From a checkpoint of a small text-conditioned image diffusion model.
Model: 9.35M parameters, 32-pixel images, arch dit, text encoder moe expert_choice, activation gelu, moe soft, num experts 8, width 128.
Training: 8700 steps, batches of 512.
Data: trained on simulated telescope pictures of galaxies, 97500 training examples, 45.7 epochs.
Rows from block 3 of the denoiser of a small text-conditioned image diffusion model, named by matrix and row number. Rows with one number within an expert belong to one neuron, the router's apart. Each number is 200 + 30 x the weight over its row's rms, rounded and kept within 0 to 999. All counts start at 0.
Before each expert's rows are labels from the 100 images, of 14848 (inputs lightly noised), where the router gives the expert most weight on average: "top examples" is what is common among them. Only what is clearly more common there than usual is listed. The data: simulated telescope pictures of galaxies.
# router: slot weights (model.blocks.3.mlp.router.weight, 8x128, trained with AdamW), inputs 0-127
# up: expert up (model.blocks.3.mlp.up, 8x128x128), inputs 0-127
# down: expert down (model.blocks.3.mlp.down, 8x128x128, transposed), outputs 0-127

# expert 0
top examples: edge-on disc; small
router.0,188,207,206,177,205,230,139,217,212,225,239,220,235,198,142,210,214,221,262,169,200,259,252,210,205,174,186,213,200,175,214,165,212,225,199,208,234,181,135,211,253,210,177,217,209,251,185,192,215,244,217,214,208,243,227,206,187,215,193,208,208,180,219,214,214,180,172,167,202,254,215,224,195,210,244,199,204,165,180,115,194,225,196,231,136,241,177,196,153,205,243,235,148,235,172,235,255,187,181,233,256,223,193,194,195,221,170,225,201,185,224,210,173,237,231,233,155,234,167,194,255,168,213,276,183,187,220,213
up.4,198,171,188,204,156,188,192,213,159,226,166,188,223,176,201,174,189,240,194,209,215,181,160,184,179,231,181,162,202,152,126,232,235,183,191,220,226,216,169,219,146,193,152,194,202,165,223,172,165,245,202,186,205,182,216,175,156,217,201,181,175,191,261,202,240,188,183,187,190,175,182,203,192,245,140,180,169,209,209,255,206,215,191,242,176,144,250,201,247,192,302,177,230,184,205,203,250,174,245,187,185,178,164,212,175,135,216,216,239,201,216,240,213,203,257,222,170,230,183,152,186,186,228,193,255,164,207,210
down.4,213,182,213,175,175,183,215,205,208,247,218,214,173,202,238,205,226,211,175,213,216,210,241,170,180,186,187,177,243,154,217,213,253,213,229,227,200,164,223,186,208,213,182,185,157,238,246,213,206,142,188,217,222,164,242,182,215,167,195,256,236,216,245,220,220,191,284,210,188,283,216,186,215,241,184,273,185,216,183,117,190,207,209,197,191,173,181,236,219,200,158,214,174,200,219,225,189,245,209,189,201,148,211,202,252,182,163,219,266,170,230,209,177,236,177,228,189,184,204,249,201,152,212,278,224,219,197,194
up.5,211,194,243,203,224,225,184,198,206,175,207,196,194,178,154,196,224,184,228,175,242,255,205,231,184,194,234,154,222,283,227,227,126,224,227,158,218,194,181,244,182,234,191,189,200,213,205,171,204,271,190,222,199,187,174,193,170,160,178,234,230,226,234,202,177,264,192,200,208,204,208,186,211,195,215,186,248,196,114,211,176,187,200,209,239,156,222,167,213,216,177,148,234,178,174,168,231,218,145,155,169,191,238,180,239,198,203,175,164,140,241,210,189,219,153,208,262,213,208,204,183,235,209,148,165,171,175,184
down.5,245,211,208,178,212,227,165,216,178,189,167,199,220,165,200,162,205,168,197,191,212,202,223,217,190,219,220,162,226,234,204,220,231,191,267,221,203,167,149,174,209,162,209,217,199,184,178,194,219,163,209,182,221,179,196,185,151,196,218,261,168,200,199,238,232,304,196,200,236,218,201,227,215,136,205,140,166,192,243,209,195,146,217,206,224,201,172,117,141,219,214,205,195,200,212,157,184,175,272,206,164,212,179,186,196,186,154,192,153,233,173,191,226,191,225,170,150,249,209,153,146,203,230,178,216,213,160,207
up.6,176,195,239,248,184,177,136,198,180,231,201,191,249,218,199,209,186,213,226,223,216,219,268,206,238,214,165,193,190,167,237,202,128,168,173,178,199,119,239,229,216,223,228,207,180,260,210,212,169,166,236,195,213,248,206,232,241,219,135,196,214,210,194,173,198,221,182,203,142,237,267,187,243,198,163,216,211,208,184,146,178,165,245,191,245,223,166,169,141,210,245,171,206,200,227,184,175,234,200,272,162,191,190,210,176,207,173,210,178,189,147,217,215,156,168,202,190,208,191,197,226,195,162,213,214,197,198,192
down.6,161,254,228,177,177,212,106,190,168,197,188,154,221,212,176,188,223,193,182,139,204,198,205,172,137,190,170,215,195,189,219,192,207,214,187,233,217,217,266,186,194,161,144,200,218,241,199,252,178,198,223,206,162,238,206,200,251,176,155,205,159,163,175,235,220,177,191,185,155,254,177,210,211,163,171,237,203,188,204,180,209,208,237,198,207,164,195,239,159,230,207,175,172,194,231,157,260,181,198,154,168,193,183,198,187,221,214,253,199,215,192,149,152,276,212,210,206,175,195,180,239,239,158,232,169,168,202,220
up.7,225,139,217,168,198,230,208,182,159,223,137,184,219,226,229,171,206,181,182,201,223,199,185,184,174,202,173,181,200,246,184,184,217,188,205,176,172,201,173,187,198,146,147,168,174,150,147,155,209,252,144,198,173,157,239,134,168,175,164,241,152,214,189,233,169,188,247,194,181,230,218,172,218,185,196,199,133,158,176,226,216,203,241,186,176,168,187,210,247,202,159,174,225,205,201,209,203,192,211,195,222,179,216,200,158,164,196,197,243,192,195,206,213,183,267,150,220,266,197,174,137,176,163,202,236,216,165,157
down.7,182,214,202,169,172,174,161,172,136,187,131,201,147,148,204,223,162,196,179,229,257,193,236,222,207,209,243,205,205,244,201,172,198,201,208,212,150,185,195,158,214,210,168,226,164,127,194,201,172,187,196,224,221,191,243,248,213,240,195,267,199,193,214,179,203,206,253,172,156,202,193,198,235,196,218,136,216,179,222,206,180,184,189,167,214,197,159,175,275,177,228,187,234,202,163,212,214,243,212,191,190,212,168,213,177,172,184,198,233,197,160,187,224,187,247,199,173,285,171,144,140,205,180,189,180,174,199,175
up.8,227,166,201,217,156,215,184,244,189,222,221,159,258,188,195,221,194,228,222,210,151,213,182,172,195,146,143,181,186,204,204,196,240,201,210,156,214,225,151,243,152,229,182,233,227,182,254,240,147,181,245,194,222,222,169,164,228,219,189,234,170,180,225,213,195,238,149,190,197,158,150,191,186,230,171,141,236,172,200,178,188,197,191,235,201,203,177,196,198,167,208,219,178,205,217,187,208,161,208,261,253,187,253,232,157,241,163,179,136,212,171,255,199,228,234,157,159,181,189,204,238,195,187,232,232,184,218,162
down.8,193,202,224,213,132,225,170,209,213,189,245,206,247,239,162,164,183,178,202,211,238,200,214,197,216,224,212,205,143,188,165,169,173,229,205,199,255,211,148,199,149,214,255,154,182,241,181,231,202,215,181,206,214,220,161,187,200,212,195,192,169,250,191,201,210,147,138,251,213,159,123,116,192,223,241,215,195,230,213,228,158,208,204,232,196,252,268,203,226,184,199,216,159,216,228,200,196,180,154,226,192,208,199,170,197,213,240,174,184,227,201,239,242,205,206,142,217,231,176,192,209,193,181,165,149,213,162,190
up.9,164,201,173,170,244,201,219,162,205,161,206,218,209,173,128,154,259,153,207,169,199,196,206,183,169,187,211,233,221,205,238,262,234,205,189,242,211,170,218,193,200,163,246,211,270,171,192,218,198,215,173,178,224,255,232,214,145,168,171,208,236,224,229,226,222,131,233,211,183,201,204,207,203,206,201,172,217,208,241,180,163,213,248,195,165,183,243,186,277,197,159,123,220,208,195,189,216,202,236,182,209,177,203,198,184,205,222,243,182,163,254,173,234,153,196,178,215,173,186,184,213,223,168,221,201,163,150,233
down.9,154,236,202,226,261,189,183,197,195,213,188,192,191,236,160,210,216,227,195,213,181,173,197,270,208,236,210,237,186,177,182,241,180,186,188,148,192,186,160,173,190,225,153,183,193,167,161,153,212,225,210,204,151,250,216,186,155,189,199,240,206,222,213,170,179,193,203,198,231,238,161,138,227,208,201,180,179,222,173,229,210,218,282,185,225,174,176,163,213,187,188,136,238,171,175,202,141,163,234,185,196,197,212,244,218,197,188,200,222,259,214,238,111,226,223,149,195,164,200,192,174,170,143,225,227,202,210,166

# expert 4
top examples: many stars
router.4,216,167,164,146,148,180,181,138,189,194,195,178,206,165,213,254,239,216,150,188,211,210,201,211,177,192,202,224,210,171,195,187,191,202,213,219,230,139,182,217,169,148,148,222,183,162,165,216,201,198,187,180,247,224,237,147,199,166,194,242,197,152,147,161,212,197,182,179,204,158,175,154,268,110,199,191,249,208,201,226,255,155,197,187,206,198,179,213,205,232,199,177,240,188,178,140,200,221,188,230,181,217,202,186,188,198,178,179,185,229,150,151,177,171,201,200,176,188,174,128,172,225,166,159,203,173,221,202
up.4,173,246,234,180,219,252,168,220,244,184,211,262,189,196,167,202,159,236,212,159,211,232,136,216,182,192,202,203,229,180,208,163,170,207,186,246,203,203,194,151,256,265,224,248,200,230,172,249,198,207,199,194,196,186,148,255,186,160,192,185,185,206,267,253,170,219,152,237,184,186,228,230,135,172,184,197,177,233,216,173,221,186,231,203,165,213,179,175,194,172,198,170,197,259,222,201,183,184,214,198,196,200,148,143,187,197,225,197,254,218,219,209,162,169,265,222,203,175,239,227,226,228,208,227,184,186,239,200
down.4,215,199,168,265,185,195,203,166,230,209,211,161,201,184,172,228,200,190,256,135,200,197,234,187,213,234,178,234,190,148,215,172,177,207,199,201,221,212,183,208,238,175,172,145,181,207,183,252,233,211,185,186,234,219,197,210,183,178,203,170,195,207,176,125,182,205,180,211,183,206,152,230,176,258,201,189,184,231,237,176,253,238,218,169,189,185,242,177,254,138,202,145,259,166,164,165,211,254,238,174,196,188,235,216,200,230,188,190,241,186,250,232,216,230,255,229,190,188,222,163,201,186,199,144,213,215,264,226
up.5,192,261,249,202,193,209,173,223,208,212,203,263,239,265,190,207,179,165,202,202,223,136,185,243,217,178,214,227,195,197,210,202,202,200,157,195,186,220,179,183,250,210,206,233,160,156,176,205,142,188,242,163,186,141,187,165,217,179,237,153,187,228,185,257,192,210,159,254,191,153,183,237,180,248,218,170,176,137,204,175,208,202,195,181,191,195,195,176,179,158,224,292,148,216,191,170,222,173,214,162,229,201,223,236,201,214,166,198,217,203,188,160,204,207,222,234,230,238,214,240,156,203,175,179,169,183,250,191
down.5,203,192,170,226,207,235,205,190,200,216,220,206,246,198,218,243,193,198,208,181,178,194,137,200,185,285,224,154,235,226,200,259,178,212,147,202,167,194,200,201,173,149,184,193,198,163,145,261,208,229,214,226,239,180,187,186,213,262,183,174,179,234,209,213,198,199,205,184,151,209,221,160,182,196,187,162,133,234,204,181,250,171,218,258,247,266,180,201,171,174,225,227,220,187,194,289,222,189,178,260,227,210,243,215,184,237,184,221,198,189,214,196,220,136,241,174,170,224,224,194,188,195,195,242,206,203,203,192
up.6,202,189,246,173,172,209,205,160,233,219,202,221,168,187,184,166,256,154,200,141,145,214,186,188,175,126,154,182,167,189,215,207,189,224,200,194,216,239,187,203,188,180,217,209,223,218,228,186,214,144,228,155,249,201,201,149,194,220,200,199,163,239,233,249,199,203,248,170,195,255,153,184,213,141,177,194,168,155,176,220,167,187,197,233,227,195,141,217,159,152,191,186,141,167,180,154,230,234,197,178,192,198,165,174,210,174,122,236,171,211,205,195,179,196,191,237,233,175,198,187,222,220,178,208,203,219,129,187
down.6,205,185,222,171,207,265,225,201,188,145,216,156,160,226,139,175,194,211,173,219,241,169,184,241,227,238,162,217,172,179,225,245,184,204,213,181,226,188,218,164,189,176,136,216,237,171,253,224,203,199,204,215,245,210,219,181,165,259,228,230,225,186,156,186,198,231,180,200,165,245,250,156,182,248,106,248,195,187,187,160,194,229,183,187,225,204,263,203,221,179,210,197,211,225,193,193,173,210,206,190,192,216,204,181,165,216,199,214,250,205,150,235,157,210,216,174,208,189,179,260,191,210,176,211,205,260,153,183
up.7,221,181,160,211,238,207,201,182,157,151,214,189,224,213,186,194,135,167,197,262,233,221,235,232,210,173,182,220,212,203,221,180,237,188,229,189,213,196,220,220,241,189,204,214,202,193,206,206,181,215,148,177,141,178,212,259,235,244,245,251,173,196,222,243,180,180,221,164,212,186,188,152,188,160,205,211,212,248,155,170,184,242,150,161,166,231,184,227,222,194,227,198,227,204,256,220,195,169,223,160,232,182,217,187,255,227,176,163,204,184,211,180,217,265,200,206,210,188,204,191,194,220,184,208,200,138,293,270
down.7,245,199,256,190,218,224,205,219,233,178,211,251,196,225,177,184,221,216,177,157,217,226,246,248,183,212,218,209,170,178,188,218,230,210,222,127,228,206,218,222,194,145,225,199,235,224,245,225,227,226,187,264,222,161,176,162,230,231,181,134,233,136,177,169,226,219,230,214,229,205,182,222,169,194,164,248,175,188,183,198,224,185,162,224,231,186,222,196,244,175,238,208,220,209,185,174,191,207,221,250,221,263,192,238,179,208,174,186,244,180,177,249,201,197,216,173,218,244,217,191,261,151,172,171,205,141,237,234
up.8,216,199,214,211,209,209,225,217,191,196,212,182,168,158,146,224,216,193,177,201,183,173,259,202,193,167,158,224,177,166,200,209,225,201,143,269,186,177,251,173,173,197,230,174,188,174,228,193,184,207,215,143,206,223,182,244,257,202,221,163,200,204,195,210,209,208,191,202,202,125,182,216,211,229,214,185,145,229,186,210,154,203,178,187,201,215,245,193,193,212,212,201,228,205,234,197,204,120,217,168,224,233,210,203,270,196,179,189,211,160,194,166,159,227,210,206,239,197,159,149,200,287,285,186,196,220,227,279
down.8,206,175,191,244,208,186,217,227,177,175,205,232,223,184,195,164,204,228,167,207,178,221,165,210,206,171,187,172,215,182,170,234,198,182,185,168,199,193,156,179,205,192,171,221,168,154,181,175,214,190,235,215,159,230,227,212,208,256,181,197,223,229,230,119,222,183,205,149,147,193,231,200,189,206,230,225,239,137,214,204,242,207,173,156,219,173,191,125,214,244,223,132,184,165,283,181,174,180,128,166,217,218,176,186,277,192,252,198,209,250,196,235,187,175,195,175,201,203,190,189,191,242,196,187,226,167,179,156
up.9,225,206,237,178,189,211,200,236,177,199,208,184,219,257,217,233,146,215,214,146,198,153,220,220,225,185,225,234,189,239,199,162,208,176,228,197,205,146,153,220,189,178,236,210,221,255,207,179,205,201,174,167,213,117,178,178,155,200,219,201,205,201,186,146,198,186,215,192,247,197,201,193,247,227,185,191,234,227,146,252,149,215,146,219,183,198,195,226,191,246,201,210,220,238,213,164,214,253,199,192,258,194,177,211,180,249,186,218,222,236,218,211,229,172,176,223,215,186,239,153,221,213,146,158,205,143,210,113
down.9,261,174,156,187,230,208,207,183,230,177,182,222,131,151,199,193,191,209,172,217,194,173,167,139,193,228,186,225,189,258,228,179,215,170,226,194,178,184,190,199,185,219,199,220,208,260,200,194,221,196,198,187,187,156,231,216,136,196,255,214,194,254,199,248,199,206,205,227,278,239,207,130,233,161,200,199,219,186,267,185,188,188,176,184,216,228,135,185,188,211,169,200,167,200,199,132,193,196,165,219,238,228,190,179,210,237,175,206,185,204,254,219,204,205,164,173,202,172,218,167,277,178,248,197,175,249,208,210

# expert 6
top examples: many stars
router.6,234,191,218,171,183,194,247,174,241,227,222,191,193,190,250,189,257,212,206,170,193,172,201,204,183,234,146,137,202,173,163,177,223,219,179,203,204,185,157,139,231,180,208,153,198,210,210,217,220,185,203,207,174,191,201,141,197,209,164,169,176,192,197,177,207,195,203,162,217,236,213,196,182,193,169,175,219,236,204,201,248,194,241,247,199,201,159,174,260,236,156,157,266,242,227,230,214,216,193,217,209,176,211,213,247,169,191,144,153,180,121,151,234,161,188,187,173,173,202,151,156,246,225,176,206,135,204,186
up.4,196,204,188,166,186,263,209,157,215,197,182,195,241,189,217,172,210,263,233,208,218,217,192,179,253,164,192,208,165,235,246,191,173,205,205,193,198,178,206,228,190,190,192,165,239,197,196,209,220,200,246,180,193,224,217,233,182,178,209,189,182,250,134,178,192,193,194,234,194,197,186,209,179,179,180,176,121,230,196,180,240,223,173,206,235,111,178,267,175,179,225,207,221,160,156,231,214,184,250,199,164,227,167,159,270,203,209,203,231,135,239,214,208,241,174,176,177,265,214,210,134,237,220,201,197,169,182,198
down.4,158,232,153,187,167,233,194,167,265,199,197,161,172,249,245,249,204,165,152,244,187,193,204,196,163,206,169,192,167,187,201,223,215,212,200,216,206,127,249,191,213,201,253,169,179,210,153,226,194,194,190,202,194,181,200,205,175,225,166,198,157,246,208,202,156,218,125,190,189,199,175,236,160,223,224,188,154,182,243,101,170,171,209,208,188,179,194,225,179,213,227,251,246,216,197,172,185,209,186,182,235,242,235,152,211,174,169,179,183,230,227,200,182,192,198,216,169,152,171,188,191,235,179,168,204,249,164,183
up.5,228,221,237,205,179,188,113,146,124,227,170,227,197,240,195,175,191,181,211,211,180,182,169,190,189,212,135,178,172,226,215,222,183,217,180,204,187,192,233,202,198,204,183,160,220,213,204,195,196,209,186,242,241,210,216,165,203,224,230,270,179,186,195,173,165,227,165,168,207,205,249,246,183,217,228,223,203,150,233,179,255,140,232,191,238,200,148,253,160,190,216,160,255,159,176,214,188,228,186,121,207,168,189,234,229,169,181,231,219,260,205,200,185,201,145,198,190,224,244,195,191,190,213,187,205,206,241,205
down.5,175,188,220,198,155,203,223,249,194,235,157,175,178,219,224,191,242,206,229,210,159,167,170,228,238,200,251,216,179,224,164,215,265,189,202,206,177,188,175,153,200,211,208,177,186,203,164,201,218,223,229,258,132,201,245,203,174,218,224,211,242,165,206,222,201,198,205,191,171,244,211,154,217,249,209,245,225,192,180,224,224,200,223,208,181,166,190,171,223,159,242,160,203,140,143,234,183,228,231,168,206,263,239,231,222,251,244,234,211,188,155,182,152,263,221,218,189,182,237,229,199,210,202,272,207,213,182,207
up.6,171,174,223,199,183,161,156,196,225,242,233,139,181,171,180,172,224,167,136,190,282,216,190,273,219,239,169,162,237,184,213,226,158,254,208,206,197,255,196,161,179,191,183,218,192,194,206,180,190,154,201,174,232,192,200,215,202,219,179,233,197,206,204,217,206,206,223,203,216,186,160,284,146,172,189,238,159,171,192,185,221,189,231,216,136,166,178,169,213,222,137,257,230,216,218,237,183,217,170,235,240,164,187,169,249,189,165,217,221,198,182,222,206,176,219,205,203,189,205,221,164,269,200,182,183,203,209,207
down.6,207,252,183,210,192,166,218,277,234,208,180,232,221,145,192,214,179,238,266,174,180,184,177,188,225,142,221,159,165,199,217,262,199,212,152,197,188,187,187,223,230,218,187,198,178,209,202,195,193,272,224,173,237,202,230,209,177,220,210,187,205,220,153,217,178,207,168,178,148,191,230,193,158,247,205,206,217,214,200,200,193,172,214,237,152,202,213,242,198,217,273,225,200,200,236,278,230,209,246,199,215,195,192,115,230,217,227,196,199,184,153,235,166,179,184,244,240,212,196,178,166,198,196,158,190,223,147,229
up.7,180,202,202,229,180,223,213,208,222,216,192,175,142,177,246,188,220,212,248,203,153,218,223,267,193,251,184,196,204,260,198,199,167,215,178,203,240,222,178,220,183,155,221,165,181,187,224,158,246,217,302,240,200,183,255,170,215,162,181,157,199,159,184,238,218,200,175,212,184,215,205,144,247,205,141,174,143,197,179,267,178,172,194,248,261,191,210,236,203,224,203,185,236,182,226,207,167,201,194,196,165,232,243,181,175,185,215,199,214,245,194,232,179,217,200,192,186,178,183,194,272,189,205,206,215,179,160,198
down.7,167,162,213,159,193,129,162,249,194,221,218,184,186,184,188,216,141,179,203,207,234,169,189,198,169,244,198,214,139,225,217,204,182,209,189,197,178,261,177,160,153,183,175,243,139,173,265,301,154,222,181,193,238,198,177,209,218,231,169,184,206,166,215,215,236,208,206,196,191,187,201,183,178,253,230,226,210,179,208,227,206,209,205,186,252,207,191,219,215,167,228,179,190,186,230,222,224,222,222,197,153,185,267,180,166,176,233,225,184,176,177,219,238,150,186,207,194,223,262,181,157,185,240,166,207,201,246,212
up.8,218,164,203,212,167,182,175,198,171,207,218,231,228,188,201,206,195,207,194,224,189,227,213,209,148,176,190,203,202,171,178,202,220,201,236,179,210,198,253,174,222,195,198,217,169,235,241,257,164,114,215,190,184,215,166,222,190,179,217,200,236,241,131,212,195,245,214,204,191,177,155,196,204,203,195,146,216,163,192,276,180,187,157,208,138,148,210,181,228,179,173,245,186,179,216,179,258,171,256,124,180,219,220,199,187,211,185,184,207,138,244,174,213,202,280,201,235,170,201,200,186,193,278,182,181,197,211,227
down.8,213,183,215,206,146,214,249,160,248,186,196,213,167,214,190,225,228,198,205,173,192,184,180,200,203,198,173,228,260,210,186,172,174,210,196,189,212,171,195,246,172,206,236,245,164,176,222,195,165,234,165,186,238,236,165,136,157,190,160,185,206,197,268,145,202,208,170,168,252,204,228,193,217,149,218,167,200,206,213,211,175,200,249,244,257,210,155,200,182,189,157,152,215,223,170,198,177,194,171,219,179,270,163,251,184,196,186,209,180,188,277,191,187,182,236,193,204,187,156,220,211,189,249,256,169,152,238,180
up.9,209,184,196,234,233,205,174,172,198,166,201,170,153,197,254,209,199,201,221,159,201,230,179,200,199,196,167,174,143,237,199,215,219,228,188,171,204,169,187,176,231,185,207,211,250,155,223,204,225,167,213,198,191,223,223,180,230,268,212,198,210,223,216,186,207,182,111,276,144,232,156,175,223,201,156,202,206,228,214,209,168,182,177,229,217,184,227,147,211,216,167,143,227,163,207,179,174,145,180,304,197,188,195,201,249,187,165,175,169,173,158,169,197,162,224,214,201,179,200,169,195,168,164,228,240,190,232,165
down.9,251,204,139,211,185,220,225,156,192,233,199,225,171,246,256,182,152,220,164,212,172,190,195,197,158,206,257,193,240,156,197,245,239,171,171,238,195,171,227,190,145,222,251,235,282,176,179,243,210,192,201,177,206,243,230,238,181,196,186,211,197,281,198,202,192,203,210,190,214,202,196,168,153,188,198,223,193,197,194,197,221,180,202,145,154,196,218,144,146,241,171,185,190,205,211,240,234,180,199,218,254,172,163,143,220,195,176,191,248,207,178,203,171,205,161,176,205,206,205,191,255,242,220,224,186,208,238,198

# expert 3
top examples: star cluster
router.3,145,159,246,174,239,205,208,263,191,236,231,178,183,193,200,221,206,246,212,214,220,252,192,172,230,168,237,182,191,176,177,195,180,136,141,263,248,171,225,228,215,207,203,223,164,196,201,170,210,218,224,148,151,204,156,193,218,230,248,182,211,192,205,177,177,248,223,226,197,176,205,199,196,204,198,224,222,165,222,217,152,210,204,179,217,212,149,204,225,241,187,232,209,197,206,196,170,172,176,202,199,237,244,214,185,222,196,177,170,214,191,190,224,235,239,270,292,202,158,224,174,219,182,249,268,220,230,174
up.4,114,219,160,222,170,187,148,190,233,258,179,223,233,192,218,237,178,211,209,191,189,198,200,182,175,195,148,154,151,207,190,219,201,212,195,199,227,252,177,191,194,230,214,191,190,243,134,225,247,200,176,190,188,150,235,240,202,192,210,216,165,202,175,218,179,164,189,224,197,158,166,172,199,199,222,223,270,212,176,186,240,187,196,182,160,271,225,203,145,180,150,235,221,188,191,197,225,175,163,203,238,199,255,189,188,208,103,217,217,202,144,184,146,223,203,226,188,165,166,226,183,179,230,215,206,207,207,203
down.4,128,206,235,207,162,170,224,201,228,160,183,217,222,203,229,181,214,176,211,213,223,227,214,219,194,177,125,172,212,243,213,249,223,211,182,237,197,209,185,240,225,153,223,192,216,255,219,190,237,185,176,185,223,228,233,185,213,189,211,214,237,251,246,135,197,212,185,133,145,202,233,201,215,228,218,257,145,209,222,132,164,172,231,197,177,218,200,208,156,225,243,243,199,220,172,221,233,155,164,207,252,195,224,178,221,210,250,195,236,174,230,177,192,159,219,151,218,162,166,178,227,200,220,229,187,225,202,182
up.5,176,194,224,219,247,167,204,185,244,170,185,198,204,165,239,219,219,215,203,227,194,193,194,176,205,166,214,179,135,210,167,186,193,174,202,193,209,156,245,230,103,208,168,196,165,214,249,161,272,180,200,178,228,204,218,205,155,184,173,224,217,217,249,248,142,205,191,181,204,106,229,162,222,203,220,192,221,208,156,243,206,201,204,201,213,212,178,174,167,196,191,191,177,242,242,173,241,210,254,255,198,202,221,217,180,163,226,213,164,215,209,184,162,231,228,223,185,213,176,153,200,253,218,140,212,204,203,154
down.5,175,212,169,224,156,168,204,204,235,227,178,200,188,225,231,154,187,201,222,275,179,198,170,186,168,234,200,183,193,207,177,189,194,149,241,181,210,168,243,197,243,234,230,162,185,185,140,157,254,212,167,216,219,151,198,215,191,160,175,181,199,236,256,207,222,179,200,181,179,174,194,192,182,140,195,190,165,278,209,211,203,159,163,178,190,200,192,210,137,183,187,191,197,216,176,204,193,169,117,159,251,196,177,251,180,201,198,178,189,212,181,171,183,163,246,233,138,181,168,211,194,208,183,275,164,194,215,223
up.6,231,175,176,191,223,185,244,179,192,182,195,192,186,154,185,237,232,183,233,240,180,168,200,229,184,145,235,260,175,152,131,168,198,250,223,180,211,177,216,190,171,187,210,234,192,221,194,240,179,245,173,189,225,164,187,191,188,206,209,169,168,178,239,208,235,198,203,190,220,191,262,204,135,247,195,193,171,254,175,178,211,217,177,243,211,197,193,186,204,192,160,206,192,202,187,190,180,208,218,184,178,218,179,175,272,180,278,231,265,200,226,171,204,167,199,148,227,190,173,180,229,235,201,240,292,171,223,168
down.6,211,235,262,208,223,220,214,182,199,225,174,226,155,175,222,208,191,208,202,182,197,209,257,200,175,230,194,219,214,242,187,135,145,181,203,180,192,235,154,158,260,166,226,209,210,173,187,158,188,168,185,165,117,238,231,210,188,192,173,245,174,181,169,194,229,212,178,192,155,214,207,188,219,191,222,186,170,132,207,218,119,155,193,200,168,210,174,238,177,162,260,139,208,244,171,242,198,228,209,179,179,226,176,249,212,202,184,205,163,182,195,169,184,210,201,130,224,200,206,235,208,233,190,201,177,205,229,155
up.7,181,217,192,173,203,229,202,216,147,198,197,215,176,235,206,228,144,189,199,221,198,219,240,159,116,233,192,149,173,237,164,148,152,220,241,201,203,175,176,195,159,173,189,184,161,182,147,200,196,206,202,203,183,221,195,212,192,225,224,215,190,242,221,172,215,201,252,190,149,215,175,151,223,223,166,226,171,212,202,232,210,221,188,226,176,176,209,190,176,234,217,233,212,182,205,187,209,266,216,226,215,220,134,153,242,184,195,145,233,198,167,192,168,164,253,184,164,215,175,142,248,170,249,154,158,243,242,187
down.7,206,164,182,235,210,150,147,181,171,202,206,199,181,205,198,234,167,176,185,236,212,181,191,194,290,198,186,174,167,231,162,194,191,208,211,236,244,218,123,167,148,238,216,182,158,178,232,166,237,161,193,156,233,207,183,153,172,226,242,194,180,229,219,236,191,157,225,196,183,195,251,238,186,162,179,178,224,193,216,179,177,161,183,216,193,195,183,211,254,202,185,220,235,198,207,161,125,234,236,216,226,241,207,160,211,180,176,189,201,189,216,192,270,212,233,280,210,196,194,155,232,198,186,153,210,213,217,223
up.8,220,225,198,134,219,253,156,232,229,229,228,169,200,214,165,169,198,170,197,125,180,178,190,218,222,178,173,167,191,148,171,208,184,213,207,202,199,235,207,231,183,174,225,237,181,164,180,190,215,175,224,264,225,172,176,156,236,203,193,278,196,178,170,213,165,210,198,205,172,179,233,182,190,225,243,169,161,272,172,185,174,140,149,208,175,140,206,189,208,148,215,211,192,213,189,186,240,203,189,231,226,182,238,167,212,207,196,236,231,157,230,212,173,206,214,167,223,205,225,160,202,204,240,214,122,191,224,155
down.8,227,213,210,258,229,246,224,206,206,180,225,206,196,205,207,163,190,183,197,124,206,207,232,273,186,175,129,203,152,187,191,207,173,177,206,179,164,187,226,172,210,226,194,195,209,215,158,137,187,214,199,184,167,208,204,236,242,200,189,229,155,204,220,195,231,234,193,188,165,117,165,182,190,225,226,228,239,124,206,155,218,205,212,187,191,204,246,166,184,181,239,172,157,208,168,224,192,183,181,178,202,244,170,182,222,249,190,204,193,154,288,188,213,206,194,244,180,209,257,211,200,195,252,223,225,176,233,173
up.9,221,214,275,207,175,209,190,176,193,175,185,173,218,168,207,114,249,233,210,193,194,196,241,226,211,200,221,228,211,183,184,230,185,207,244,227,195,203,180,193,240,187,203,200,140,194,214,221,166,202,218,179,157,191,218,234,187,182,225,210,192,173,172,153,220,192,177,129,179,211,253,195,161,181,108,221,215,234,228,168,161,190,251,183,199,153,152,189,214,210,181,227,209,226,237,245,210,240,274,226,179,204,126,243,182,213,255,170,238,212,179,221,206,182,205,193,199,219,223,247,184,157,199,182,204,206,197,158
down.9,234,226,195,192,195,215,230,233,212,196,199,214,184,203,200,193,230,196,187,205,227,218,184,165,196,180,141,237,219,198,198,223,233,181,208,249,170,226,196,163,160,258,183,184,188,211,177,182,207,162,239,124,202,201,191,229,230,168,204,211,173,204,211,235,256,191,171,262,203,165,221,219,193,216,126,221,170,192,159,223,218,165,212,167,206,190,203,182,212,194,212,197,193,185,175,166,237,162,125,166,128,189,209,191,194,179,179,156,233,171,206,163,182,222,184,175,218,249,193,249,272,259,276,198,246,182,254,183